config.toml
translate = 0.12
encoder_head_dim = 64
encoder_layers = 8
encoder_positions = "learned"
init = "orthogonal"
final_lr_fraction = 0.01
Rows from block 3 of the encoder of a small image autoencoder, named by matrix and row number. Rows with one number belong to one neuron. Each number is 200 + 20 x the weight over its row's rms, rounded and kept within 0 to 999. All counts start at 0.
After each neuron's rows are labels from the 100 images, of 14976, where the neuron reaches its highest value: "strongest on" is what is common among them; "peak at" is the part of the image that holds the peak. Only what is clearly more common there than usual is listed. The data: rendered solids tumbling over patterned floors. In brackets: how many of the 100, against the usual share in percent.
# fc1: MLP up (encoder.blocks.3.mlp.fc1.weight, 640x160), inputs 0-159
# fc2: MLP down (encoder.blocks.3.mlp.fc2.weight, 160x640, transposed), outputs 0-159

fc1.546,235,174,187,203,216,225,183,189,208,213,201,209,196,208,191,196,219,227,274,206,229,170,192,209,193,155,194,202,198,197,205,192,209,209,158,236,224,174,210,231,192,173,178,205,205,185,174,226,225,199,188,183,190,167,203,171,233,218,225,215,162,216,206,202,206,182,224,161,219,195,249,223,217,193,200,201,214,214,207,207,230,208,190,214,224,205,206,173,175,170,217,215,189,161,204,224,180,206,228,212,218,206,186,210,193,175,193,182,204,218,200,144,200,187,214,178,202,188,186,205,184,184,169,193,203,208,180,211,192,214,221,234,193,176,169,221,196,190,196,218,161,218,203,200,193,218,211,186,209,189,192,172,163,184,202,218,205,210,208,181
fc2.546,237,218,191,170,193,175,207,229,221,198,186,204,176,195,183,194,142,179,206,206,215,213,176,198,231,230,201,211,207,203,182,202,189,187,231,180,198,203,190,182,197,209,221,204,199,179,183,158,168,204,202,204,195,208,173,215,175,177,212,205,210,181,186,203,224,211,197,215,195,211,177,214,211,241,203,191,172,206,224,189,199,215,256,162,183,193,214,174,212,236,189,197,182,222,196,174,197,204,180,207,208,186,215,191,204,216,265,198,210,206,203,207,178,196,173,211,234,202,138,183,200,215,236,210,187,249,220,171,215,181,204,182,189,217,224,205,195,186,207,211,239,178,159,161,196,211,225,198,189,212,186,219,207,192,193,215,203,208,197,211
strongest on: red object (62 vs 18.7); its colour: red (41 vs 8.3)
peak at: top left (38 vs 14.1); middle left (25 vs 9.4)

fc1.506,205,196,191,198,183,185,196,197,213,175,209,181,181,201,212,210,213,229,256,235,197,189,219,214,196,207,205,175,227,224,207,211,207,225,189,184,206,227,204,182,180,183,198,200,186,210,232,231,192,203,176,169,219,206,173,174,181,194,260,179,187,237,225,165,202,199,192,188,211,186,186,189,182,199,200,194,165,209,202,216,220,168,220,207,208,217,216,177,181,200,169,151,190,201,206,187,214,230,186,230,245,201,205,206,225,216,175,215,222,219,185,195,229,217,227,191,173,162,197,170,176,212,198,231,201,190,147,195,186,221,218,212,200,202,197,199,177,174,171,202,199,184,194,194,186,197,204,175,244,228,223,179,182,224,227,188,208,215,215,194
fc2.506,220,208,168,206,207,222,190,195,182,230,213,216,212,179,182,190,210,197,170,183,196,239,205,225,184,179,190,205,192,206,194,206,193,191,246,199,215,217,215,199,245,208,187,208,215,185,158,190,203,221,181,230,178,212,192,235,203,216,163,210,201,180,197,208,204,210,199,226,212,209,172,201,223,194,215,187,209,190,179,239,149,203,173,193,176,183,190,220,201,234,213,221,236,219,198,160,187,158,235,160,167,194,199,191,187,164,243,187,191,201,181,228,185,175,204,206,214,238,223,229,206,208,211,173,189,201,223,165,197,191,196,210,217,213,215,182,218,217,174,203,197,188,225,202,206,225,187,196,185,176,187,191,217,176,167,187,169,210,188,220
strongest on: yellow object (39 vs 18.5)
peak at: top left (33 vs 14.1); top centre (28 vs 9.4)

fc1.570,200,216,193,208,144,167,226,209,192,244,212,212,192,191,212,229,196,224,186,239,195,201,240,212,214,185,192,185,195,176,191,227,182,217,193,199,205,199,212,176,209,213,185,231,216,193,197,176,193,172,213,167,219,219,205,186,206,175,183,189,197,173,219,207,214,220,217,200,187,204,177,242,176,212,144,194,174,190,190,197,228,178,195,196,178,192,197,192,204,209,190,130,202,228,219,208,179,224,201,206,223,221,223,195,193,195,178,158,202,218,204,167,189,198,225,204,227,158,232,226,186,195,196,254,206,206,196,197,206,202,225,172,215,198,219,208,195,180,199,201,181,186,205,215,150,195,202,202,196,209,190,205,204,214,181,197,219,231,191,234
fc2.570,232,189,202,204,194,211,170,168,221,193,229,180,209,193,187,198,201,228,166,213,186,221,190,211,163,188,173,209,204,187,186,211,215,197,203,201,215,213,216,182,227,177,233,193,208,211,162,231,182,188,164,222,170,200,172,207,198,199,212,204,205,199,236,195,168,205,176,173,220,183,197,162,178,205,215,212,207,197,183,233,173,257,204,183,194,207,210,198,212,209,190,225,231,183,206,201,209,194,216,225,215,177,220,207,192,183,219,239,215,235,193,237,260,180,203,180,184,200,202,156,197,212,217,197,199,189,178,187,199,200,209,211,232,185,210,197,214,202,215,235,212,192,207,187,201,181,175,187,190,200,206,210,233,168,226,193,201,183,159,148
strongest on: blue object (50 vs 19.1); its colour: blue (25 vs 8.4)
peak at: top right (38 vs 14.1)

fc1.211,184,181,204,172,170,200,205,193,169,185,205,190,189,162,185,194,207,222,200,174,160,186,152,196,214,171,206,184,220,190,213,176,229,218,199,212,208,177,217,202,242,220,216,144,197,201,178,176,161,197,211,187,206,212,202,212,183,188,189,228,152,178,197,197,202,205,197,194,187,224,224,180,198,206,224,214,208,234,194,215,207,204,178,229,187,215,195,254,227,206,199,202,214,217,250,188,195,196,193,206,221,216,239,200,195,175,200,200,172,215,188,205,212,200,183,226,204,213,183,188,225,231,207,217,210,189,178,185,191,214,185,216,190,198,188,194,216,190,199,176,219,210,214,227,223,189,181,236,234,219,180,242,228,207,167,186,178,170,183,232
fc2.211,203,208,182,210,259,216,195,181,227,218,176,188,185,210,199,220,248,204,230,220,197,216,254,235,208,211,196,228,170,199,202,222,169,209,177,174,199,216,201,189,185,190,214,218,204,172,196,221,221,178,216,214,192,178,197,225,189,183,212,178,218,232,228,215,187,234,171,201,233,202,151,183,208,210,185,193,190,207,213,186,209,222,167,190,235,194,195,168,213,158,202,183,164,179,180,198,196,168,211,170,178,187,178,176,176,224,189,186,188,229,202,209,174,197,221,218,198,192,193,188,156,165,228,177,210,192,208,194,191,215,224,211,200,215,214,207,200,202,157,183,200,180,216,213,218,190,206,189,196,189,197,185,215,192,227,210,207,214,222,183
strongest on: red object (55 vs 18.7); its colour: red (34 vs 8.3); spring (26 vs 9.5)
peak at: top right (45 vs 14.1)

fc1.549,189,238,223,228,213,165,221,172,192,201,228,220,231,222,193,170,190,211,216,201,175,199,177,212,208,189,264,185,187,173,201,172,200,186,199,214,222,200,189,211,176,192,249,206,181,204,187,174,214,182,185,185,176,204,192,172,177,180,183,226,177,186,230,201,198,179,183,227,195,235,176,203,181,201,222,173,185,176,207,199,166,152,232,203,178,211,210,208,194,176,196,201,196,227,209,201,200,210,190,227,236,191,163,220,220,243,204,199,192,190,173,205,225,171,202,236,213,189,215,211,193,194,183,181,162,218,199,222,184,166,216,224,199,213,193,207,176,196,212,210,200,202,175,200,212,216,205,176,216,195,214,228,174,234,204,185,224,222,202,215
fc2.549,172,219,178,207,218,182,189,203,216,218,192,179,204,207,160,201,175,212,201,221,174,212,241,201,198,182,184,208,196,222,226,204,208,214,175,180,211,180,209,196,242,229,217,241,212,232,216,227,191,215,198,242,224,228,218,211,192,191,195,196,214,196,206,238,172,207,172,153,186,197,180,205,194,192,151,208,225,192,199,171,157,229,155,228,213,209,195,193,207,198,158,190,184,183,186,179,205,183,218,169,207,168,186,210,173,199,189,209,205,238,216,211,195,173,211,191,193,200,214,217,224,212,217,189,198,212,197,208,193,201,191,235,181,187,249,228,220,206,187,201,195,174,200,183,213,205,209,218,166,193,231,183,184,166,203,223,203,178,196,179
strongest on: red object (46 vs 18.7); chain link (25 vs 9.6)
peak at: middle right (25 vs 9.4); middle left (25 vs 9.4)

fc1.174,229,187,218,249,214,171,201,228,194,188,216,213,177,174,179,226,206,196,220,201,188,209,192,217,202,211,214,192,187,195,191,195,210,172,204,191,202,235,167,182,166,170,177,206,209,189,151,194,202,187,200,201,149,194,196,189,226,205,207,212,251,193,213,171,219,209,212,201,206,219,192,217,217,178,173,206,205,211,218,194,213,213,216,227,210,165,213,202,209,213,219,171,177,193,189,199,205,186,238,202,180,215,170,219,197,232,201,183,188,192,195,180,245,188,185,206,210,202,214,199,156,194,177,167,175,210,200,228,203,191,234,174,231,208,203,235,211,182,198,215,186,246,217,221,224,217,201,188,153,200,185,241,196,199,199,197,193,164,186,163
fc2.174,186,236,160,153,194,173,180,204,206,202,213,177,221,199,183,170,185,220,214,211,177,229,203,199,222,171,173,239,190,205,185,184,209,216,204,220,186,169,218,195,223,217,204,213,167,227,215,224,196,194,188,219,209,188,211,207,197,216,243,227,204,163,198,231,196,185,217,226,219,190,205,211,178,236,178,255,199,204,192,211,257,216,204,206,216,214,206,214,188,175,201,182,212,183,225,178,199,196,166,175,191,224,190,178,180,180,190,177,166,200,207,192,224,233,203,196,216,171,189,189,185,204,209,210,171,227,238,230,196,220,203,198,172,214,203,197,218,225,184,206,225,188,191,178,213,196,199,206,202,201,189,167,184,194,167,218,199,161,181,200
strongest on: red object (54 vs 18.7); its colour: red (31 vs 8.3); cube frame (29 vs 9.8)
peak at: top right (41 vs 14.1)

fc1.5,208,222,190,195,208,182,231,201,187,168,207,190,189,224,210,191,206,189,217,178,195,224,173,209,162,187,223,195,223,209,185,203,203,185,216,206,174,190,243,195,183,199,198,218,185,194,167,187,217,192,188,216,191,201,227,206,202,196,207,182,210,200,210,187,221,187,213,176,217,212,210,216,199,218,185,157,219,213,222,209,175,202,177,240,163,184,209,200,251,199,223,199,166,210,213,189,196,235,187,198,181,178,231,200,186,211,237,187,210,166,193,192,204,183,194,209,186,171,216,209,207,179,206,244,154,187,215,191,214,168,176,219,200,211,218,223,165,207,211,193,260,205,177,223,192,193,210,188,196,214,191,193,151,202,159,245,172,208,226,168
fc2.5,231,182,214,189,208,217,177,208,229,201,187,210,223,189,190,204,213,181,207,201,218,181,192,179,193,215,195,215,219,190,219,194,218,239,199,160,201,227,193,197,183,220,195,176,224,215,219,233,201,170,201,200,178,179,221,192,212,186,188,186,208,215,181,199,210,207,209,204,217,176,233,206,225,189,241,225,165,223,199,174,237,223,205,180,226,205,222,192,207,192,203,226,186,193,187,229,186,197,204,229,185,198,176,208,209,200,173,187,187,181,172,165,152,209,187,181,193,164,180,175,210,204,211,179,213,199,191,196,214,230,232,192,196,164,169,188,189,211,190,207,186,214,171,179,187,183,153,212,149,215,213,200,204,191,244,198,215,252,157,230
strongest on: orange object (50 vs 18.6); yellow object (38 vs 18.5)
peak at: top left (33 vs 14.1); top centre (28 vs 9.4)

fc1.270,213,184,202,219,193,205,215,204,188,191,230,152,182,229,198,208,188,195,207,221,221,201,207,199,207,204,212,201,203,236,215,245,224,192,196,201,208,223,235,176,160,204,240,207,200,224,207,203,205,199,219,170,201,171,194,206,158,182,215,166,180,200,189,170,217,207,185,191,188,181,207,169,200,202,214,191,197,177,194,237,205,157,212,205,209,187,254,154,216,192,181,182,222,188,185,194,192,207,237,173,195,191,194,214,205,202,195,178,198,212,190,206,204,199,205,195,211,210,142,163,188,213,174,243,190,217,216,225,229,195,208,223,177,186,203,206,180,210,217,207,226,194,212,193,205,193,176,174,220,202,197,204,145,186,228,190,204,169,203,247
fc2.270,215,226,177,193,219,184,199,203,199,222,211,250,172,166,231,202,210,189,218,171,203,192,184,213,208,183,215,211,173,179,165,180,216,217,219,231,194,190,149,190,229,161,175,162,190,198,196,199,223,206,171,191,170,186,186,230,201,227,205,243,226,196,230,182,197,186,197,206,161,213,200,221,207,175,222,187,215,221,235,190,192,190,215,205,206,238,182,228,238,212,195,207,207,195,198,172,209,203,205,211,206,207,187,165,179,190,210,198,204,156,191,192,195,181,162,245,189,188,175,229,208,208,211,184,187,190,163,212,213,189,181,202,215,229,182,200,203,184,210,221,218,197,215,205,198,236,191,201,207,213,203,201,215,209,183,190,170,253,196,198
strongest on: blue object (60 vs 19.1); its colour: blue (29 vs 8.4)
peak at: top left (42 vs 14.1); top centre (25 vs 9.4)

fc1.216,209,167,210,243,213,226,218,206,188,212,245,223,213,225,230,195,190,190,179,211,195,171,241,174,205,181,193,228,195,184,247,213,205,261,202,192,199,211,196,187,231,193,212,204,178,219,195,217,161,188,214,223,209,207,175,207,212,216,184,218,187,228,187,203,215,207,220,224,231,200,195,224,171,160,183,209,208,181,187,198,182,204,185,200,176,176,198,200,192,218,190,236,220,184,160,166,201,177,182,165,205,238,204,179,195,177,171,176,224,198,197,148,215,205,196,181,207,198,202,217,205,203,174,198,211,212,195,175,197,221,187,206,242,184,213,222,209,203,193,217,166,190,212,159,165,218,197,225,200,187,202,171,188,205,206,193,184,199,194,204
fc2.216,188,204,196,184,182,164,182,247,227,187,202,187,209,185,209,174,225,179,181,165,187,222,207,206,221,185,185,194,242,208,196,217,181,147,220,204,216,227,239,167,199,173,175,220,220,221,236,194,232,189,196,195,161,180,185,181,174,183,183,240,209,195,220,211,195,186,210,204,199,211,210,201,181,228,235,175,171,193,188,172,192,210,202,203,207,206,203,189,204,183,199,216,178,212,225,183,240,209,188,208,202,199,186,199,215,206,195,208,155,217,220,230,191,231,217,181,177,217,195,196,202,207,221,178,200,210,178,190,195,222,213,210,176,208,218,202,206,187,208,167,173,202,216,225,192,232,202,182,170,241,207,240,207,198,192,229,201,205,163,156
strongest on: orange object (52 vs 18.6); red object (46 vs 18.7)
peak at: middle left (27 vs 9.4)

fc1.61,218,192,210,189,210,215,164,199,178,236,238,170,189,209,186,234,223,176,230,179,200,247,168,212,163,181,189,203,181,167,181,186,212,208,211,185,206,207,208,201,161,209,197,212,199,212,160,212,213,161,248,212,177,208,167,172,199,201,193,190,214,191,159,183,203,187,203,211,208,200,198,201,228,228,186,196,215,205,216,194,191,212,205,221,205,216,215,228,181,182,230,198,207,184,184,190,225,213,248,188,208,237,201,259,217,218,188,214,212,180,222,225,186,158,197,218,198,217,210,182,199,210,239,190,210,189,179,181,202,208,203,220,193,218,203,179,187,194,201,227,203,181,194,204,179,208,201,221,216,222,202,192,199,209,157,183,184,159,172,204
fc2.61,205,178,195,226,208,203,217,211,227,187,191,205,211,184,220,220,164,227,188,205,191,188,200,177,223,222,180,195,238,223,183,200,188,184,191,202,174,207,196,188,229,192,192,206,195,195,235,180,208,214,159,206,202,170,227,202,195,212,209,176,202,211,221,151,216,211,224,194,168,237,206,178,211,237,216,244,187,245,212,200,215,194,238,188,213,171,180,175,196,161,204,214,216,178,208,218,191,192,172,226,210,210,206,157,180,201,207,218,179,194,201,173,191,196,214,153,204,163,180,211,209,194,226,209,195,220,186,188,239,221,186,207,203,201,218,246,200,168,189,152,200,206,217,222,191,157,188,203,176,188,191,190,194,200,220,185,192,229,211,210
strongest on: yellow object (38 vs 18.5)
peak at: top right (34 vs 14.1); top centre (33 vs 9.4)

fc1.82,234,176,218,229,207,213,179,180,217,206,191,235,182,202,204,185,210,196,201,179,190,202,227,194,177,184,235,184,176,177,232,207,205,250,188,182,219,210,168,184,200,162,246,206,198,158,202,195,239,208,211,210,199,173,165,182,178,172,208,178,240,221,203,191,205,219,211,224,196,205,192,199,218,186,195,200,158,196,189,174,159,223,201,226,210,191,207,183,188,192,164,192,173,176,215,186,219,188,235,186,190,230,204,240,192,226,221,216,198,212,183,220,235,185,224,187,190,184,188,173,226,213,222,207,188,214,171,179,203,184,214,224,219,182,191,163,189,195,177,183,223,195,246,201,206,181,217,182,204,199,194,218,197,202,201,197,229,198,227,195
fc2.82,225,213,206,197,212,198,194,196,224,155,208,214,211,218,176,178,219,224,222,234,196,226,209,219,209,218,195,184,200,200,215,236,236,191,189,214,192,204,208,198,244,222,172,190,177,189,197,239,215,204,181,203,187,153,210,197,220,176,207,199,192,189,211,197,192,164,204,192,220,199,211,181,203,221,216,179,210,182,195,224,178,198,174,219,180,195,211,224,209,194,243,231,159,190,205,217,187,187,204,167,204,163,173,217,173,204,222,157,179,178,218,227,229,217,199,182,176,155,195,196,203,179,176,207,177,232,201,210,197,219,195,171,208,160,185,195,189,203,202,179,215,227,200,231,212,217,205,215,190,192,178,230,170,186,183,218,156,229,199,180
strongest on: red object (58 vs 18.7); chain link (27 vs 9.6); its colour: red (26 vs 8.3)
peak at: top centre (26 vs 9.4)

fc1.423,207,181,219,166,233,217,218,191,175,182,227,198,174,194,181,241,192,157,226,204,202,203,190,198,202,199,195,219,178,209,186,187,182,206,152,186,187,213,179,224,166,182,208,192,202,173,180,211,200,204,212,191,201,223,191,155,192,191,188,203,190,209,190,171,239,220,220,204,193,172,242,204,198,186,173,196,210,198,201,213,174,207,248,253,210,184,183,197,213,219,183,209,174,217,245,215,211,236,197,217,214,192,205,166,182,219,216,182,221,199,234,220,214,217,192,206,182,201,199,178,220,218,228,210,194,218,203,193,189,195,190,179,208,209,201,182,207,209,229,211,231,167,205,232,207,186,196,182,198,169,183,172,190,180,172,218,220,184,212,143
fc2.423,186,214,203,202,179,173,187,163,224,212,203,215,197,160,205,196,232,225,179,224,211,184,222,175,215,172,216,186,233,157,189,198,211,216,212,196,208,205,209,173,213,197,218,197,174,205,220,214,194,200,207,216,202,172,191,211,220,202,238,205,213,203,237,231,171,196,159,175,220,225,202,199,201,212,205,185,194,192,210,187,246,188,168,169,205,184,232,219,215,164,209,200,213,211,185,189,194,190,179,176,203,165,229,222,191,180,177,195,194,240,162,184,226,199,225,181,192,174,212,231,177,164,197,206,194,209,188,232,192,201,206,208,156,208,202,205,177,178,202,201,165,214,188,177,188,207,195,201,207,233,228,233,179,221,230,194,171,209,201,240
strongest on: yellow object (41 vs 18.5)
peak at: top centre (29 vs 9.4)

fc1.45,196,184,170,216,212,205,214,186,202,204,158,222,218,221,241,188,199,228,185,211,176,217,252,206,195,200,176,178,206,182,192,190,210,208,206,174,172,212,183,230,180,205,204,197,211,217,200,191,168,162,216,210,210,192,201,195,208,262,227,195,189,203,183,191,199,178,164,203,213,194,200,209,231,198,194,224,184,182,243,211,181,204,202,173,200,204,199,152,185,211,217,200,234,206,201,185,243,196,203,192,202,194,196,220,199,196,225,148,184,192,216,176,192,209,187,190,167,175,203,195,238,198,190,184,221,174,188,201,232,181,266,188,147,222,177,207,202,209,214,214,194,189,203,232,177,210,199,172,198,202,201,198,198,194,197,207,195,240,198,213
fc2.45,193,195,219,185,213,225,206,192,191,230,199,189,196,210,178,192,209,185,178,217,207,210,188,186,176,159,241,181,200,194,193,188,205,192,174,189,211,203,204,200,178,199,175,215,235,215,198,199,211,232,198,210,191,166,189,156,219,201,208,188,224,199,187,239,185,194,203,218,175,219,216,182,189,214,205,183,226,159,185,191,209,210,240,204,213,164,206,159,223,199,212,164,230,202,254,199,164,201,216,203,197,219,225,218,180,222,231,212,184,208,186,209,218,201,215,149,197,213,197,260,213,226,192,184,220,190,222,183,207,210,158,174,149,208,163,205,225,191,210,166,186,224,194,208,187,184,197,205,226,187,211,190,221,191,191,215,219,183,202,203
strongest on: orange object (45 vs 18.6); bowl (26 vs 10.2); its colour: orange (26 vs 8.1)
peak at: middle right (34 vs 9.4)

fc1.246,178,205,174,202,193,198,197,216,208,212,216,212,186,198,164,207,214,190,210,200,167,231,179,195,199,167,218,193,224,217,179,195,217,180,213,176,196,226,274,222,159,166,187,237,193,185,199,193,219,206,177,189,195,227,235,209,207,213,177,187,203,209,179,205,211,192,177,210,230,190,225,176,173,207,185,207,209,208,237,210,164,231,202,178,152,197,216,186,195,209,219,226,234,169,208,194,223,213,177,181,172,178,163,190,199,205,232,192,202,194,175,201,191,187,212,214,200,178,206,191,196,193,245,192,212,161,204,229,220,186,197,175,206,203,219,199,175,203,231,225,196,232,171,177,192,189,200,192,202,220,185,219,225,197,226,213,240,191,192,202
fc2.246,188,186,204,232,210,178,214,168,200,206,209,228,214,196,205,199,204,190,210,217,185,215,194,215,239,203,185,217,257,194,223,232,187,182,185,181,209,173,223,188,206,198,177,206,207,171,233,212,218,201,225,217,200,208,189,186,166,218,192,205,187,222,204,176,207,184,199,230,214,218,215,192,203,204,201,202,187,184,196,159,207,180,176,186,177,230,245,209,155,180,156,224,188,201,207,173,204,199,198,216,192,207,194,210,202,140,206,223,214,202,186,220,251,207,184,172,183,176,250,201,232,199,190,167,190,196,189,172,204,187,200,199,214,218,165,189,208,176,190,196,169,223,178,210,199,222,217,215,224,197,214,178,198,185,150,198,209,198,235,193
strongest on: orange object (53 vs 18.6); yellow object (42 vs 18.5); its colour: orange (31 vs 8.1); its colour: yellow (26 vs 8.2)
peak at: top right (34 vs 14.1)

fc1.550,214,169,209,219,194,226,216,170,195,193,197,189,218,199,196,224,197,205,209,215,182,175,238,172,184,189,150,203,185,228,202,209,217,215,222,215,220,226,238,210,213,210,221,220,175,239,229,227,183,188,182,152,236,196,166,231,174,208,214,176,192,200,193,199,226,225,203,206,195,179,210,222,199,211,203,198,204,166,184,202,189,218,191,216,231,206,220,205,200,211,191,176,208,190,192,213,199,214,189,195,197,224,210,193,194,203,141,192,187,207,177,198,209,244,214,192,210,192,178,145,212,151,223,214,199,200,227,200,159,198,207,224,214,152,209,194,180,197,191,203,181,222,198,173,180,176,183,236,197,216,203,202,197,233,201,177,216,199,199,173
fc2.550,192,208,209,204,208,141,183,204,195,193,221,187,188,199,201,204,217,187,177,169,217,214,190,220,224,220,229,213,213,216,168,193,209,189,207,211,187,195,182,201,207,174,164,202,249,191,216,177,234,182,177,212,181,213,179,202,187,211,172,225,181,168,175,182,197,207,214,198,218,229,172,202,210,172,233,202,181,180,198,174,195,183,214,214,167,163,228,210,210,223,191,214,172,179,223,193,223,197,195,169,204,226,198,208,210,182,243,223,191,213,213,201,186,160,175,195,205,236,191,249,167,222,197,219,191,193,182,203,193,172,201,228,174,216,208,175,194,206,219,200,203,192,230,207,210,223,222,180,211,225,203,218,210,175,251,222,177,187,178,221
strongest on: orange object (39 vs 18.6)
peak at: middle left (25 vs 9.4)

fc1.426,199,219,223,206,178,225,195,212,222,182,214,179,198,177,180,181,205,180,229,203,232,195,217,208,149,203,173,224,193,216,239,223,225,168,183,216,186,191,214,197,175,225,202,197,188,214,209,177,215,208,210,214,206,191,207,192,200,154,191,217,200,175,212,202,207,220,193,207,220,187,217,206,215,157,205,202,191,175,204,221,206,189,205,203,181,180,197,215,186,185,164,181,170,191,211,175,215,198,214,217,177,189,212,222,176,207,192,178,226,203,222,196,217,201,200,187,181,189,218,226,192,200,218,176,186,195,183,217,209,237,202,157,177,192,190,224,204,204,165,180,189,215,190,214,202,184,237,164,215,224,208,199,255,218,262,225,164,144,197,225
fc2.426,190,212,191,220,228,221,199,213,203,202,215,206,210,210,206,178,138,173,196,170,195,186,189,208,222,177,209,213,255,209,209,189,199,200,183,208,185,189,196,202,210,189,195,220,219,208,192,228,190,177,177,214,216,209,211,198,220,229,218,185,212,214,184,245,238,170,185,201,193,215,201,215,206,223,191,173,223,182,205,191,226,249,182,213,201,194,194,231,172,193,185,219,215,232,192,206,241,213,153,186,211,217,149,176,201,188,229,210,188,180,233,208,213,175,241,200,192,195,202,181,208,179,203,181,184,190,224,196,206,190,232,212,194,209,215,158,185,181,220,202,205,157,204,182,208,204,170,222,175,173,201,208,181,188,168,181,232,219,204,175
strongest on: orange object (53 vs 18.6)
peak at: top left (33 vs 14.1)

fc1.57,173,215,231,226,185,195,179,211,195,232,206,196,174,197,204,180,222,171,173,200,133,198,192,240,222,188,197,189,245,224,235,219,216,223,213,175,217,214,162,182,204,223,181,209,258,200,212,222,205,219,188,184,206,209,183,176,187,195,186,183,191,206,238,200,213,194,201,179,167,189,201,198,180,212,242,188,176,207,200,160,236,188,193,188,194,215,184,192,225,193,176,235,178,192,200,187,198,184,175,216,186,202,186,230,209,202,176,213,207,215,194,163,192,186,179,241,184,241,195,233,164,191,182,198,203,197,190,229,213,190,202,203,222,183,180,201,190,177,205,211,207,191,191,193,210,209,211,254,169,211,189,205,216,193,201,192,194,211,204,189
fc2.57,218,181,177,193,232,225,211,185,194,206,216,214,221,231,219,203,200,196,221,190,204,204,198,219,178,215,208,171,178,201,190,195,203,198,179,186,149,184,256,180,182,162,240,205,165,212,193,197,206,203,191,223,193,201,199,203,199,219,196,231,178,175,169,212,171,191,191,203,221,214,202,186,233,171,156,219,204,188,221,198,158,210,180,186,179,207,167,220,177,227,226,212,234,199,193,193,221,197,234,182,224,203,181,177,196,198,239,191,205,186,216,229,192,247,212,176,205,188,230,172,236,186,213,192,217,190,196,191,171,233,177,203,199,215,201,200,211,180,210,176,178,214,200,196,184,183,168,159,216,190,182,191,212,206,185,220,214,236,215,209
strongest on: yellow object (41 vs 18.5)
peak at: top right (33 vs 14.1)

fc1.148,170,207,192,199,202,209,198,171,153,207,182,204,228,171,241,195,199,194,205,165,212,181,228,165,193,228,189,190,194,204,192,218,182,205,207,179,176,222,162,209,196,184,202,201,191,224,214,213,201,214,166,241,216,193,183,200,207,200,189,178,181,208,191,175,193,219,198,250,222,173,195,198,204,204,166,191,207,214,202,233,199,189,202,210,204,159,174,178,188,212,186,247,159,218,205,223,176,211,200,189,211,222,184,201,158,237,188,226,218,176,222,184,231,203,225,203,183,225,202,192,217,209,218,186,214,197,231,180,209,176,222,196,240,223,226,217,215,170,231,217,167,191,189,168,191,229,214,210,205,201,185,174,221,176,191,187,200,223,181,205
fc2.148,194,207,219,185,201,150,197,187,226,207,191,225,174,183,206,238,186,199,210,217,186,204,200,206,184,204,205,213,217,190,187,194,202,193,177,164,226,198,204,230,191,169,176,192,190,181,264,193,219,217,244,177,215,214,231,167,205,226,235,202,167,209,220,188,189,225,178,189,202,209,202,208,223,194,184,200,193,213,221,190,227,212,207,198,195,209,194,225,223,205,189,193,217,195,201,158,217,197,203,232,204,178,215,173,233,162,196,225,197,190,193,206,190,175,204,199,193,219,195,194,196,181,191,211,146,178,180,215,170,195,161,202,207,228,168,197,174,230,199,200,240,166,170,214,186,193,163,201,203,219,236,222,199,227,204,233,173,198,211,197
strongest on: yellow object (65 vs 18.5); green object (42 vs 18.4); its colour: yellow (36 vs 8.2)
peak at: top left (33 vs 14.1)

fc1.88,203,220,183,207,187,201,231,193,223,190,231,198,195,210,195,195,222,190,182,189,204,231,179,204,211,188,213,183,193,223,245,197,186,235,237,176,204,208,223,222,205,212,171,188,197,185,167,171,196,220,220,229,222,226,184,220,179,196,195,203,201,216,186,193,151,211,188,198,195,205,159,218,194,220,200,189,199,166,188,181,205,249,204,241,244,188,201,216,177,186,213,192,202,188,163,210,193,213,188,180,183,189,187,233,211,219,209,239,181,214,208,188,215,144,175,188,223,216,180,162,168,214,215,186,188,197,153,202,178,192,199,205,220,199,172,201,229,207,169,213,193,216,208,185,207,197,207,188,175,189,192,206,193,198,195,211,175,260,196,217
fc2.88,166,227,198,201,165,190,233,208,202,242,209,189,218,203,188,181,213,212,186,211,225,200,172,211,243,225,173,213,207,208,229,202,206,192,244,192,219,222,178,187,192,207,193,219,203,208,164,192,206,227,202,240,199,187,185,207,234,209,173,203,219,204,197,203,213,201,194,185,199,237,219,176,178,199,161,184,171,179,195,185,181,210,183,199,203,190,202,181,208,171,193,174,225,208,216,199,188,215,205,212,170,218,209,222,202,226,190,242,180,179,217,228,218,186,190,192,189,209,207,212,174,210,191,262,229,195,187,159,216,195,207,186,187,191,211,193,201,186,144,193,185,197,201,169,188,168,240,202,141,182,213,209,194,220,195,198,170,191,215,206
strongest on: yellow object (39 vs 18.5)
peak at: top right (40 vs 14.1); top centre (29 vs 9.4)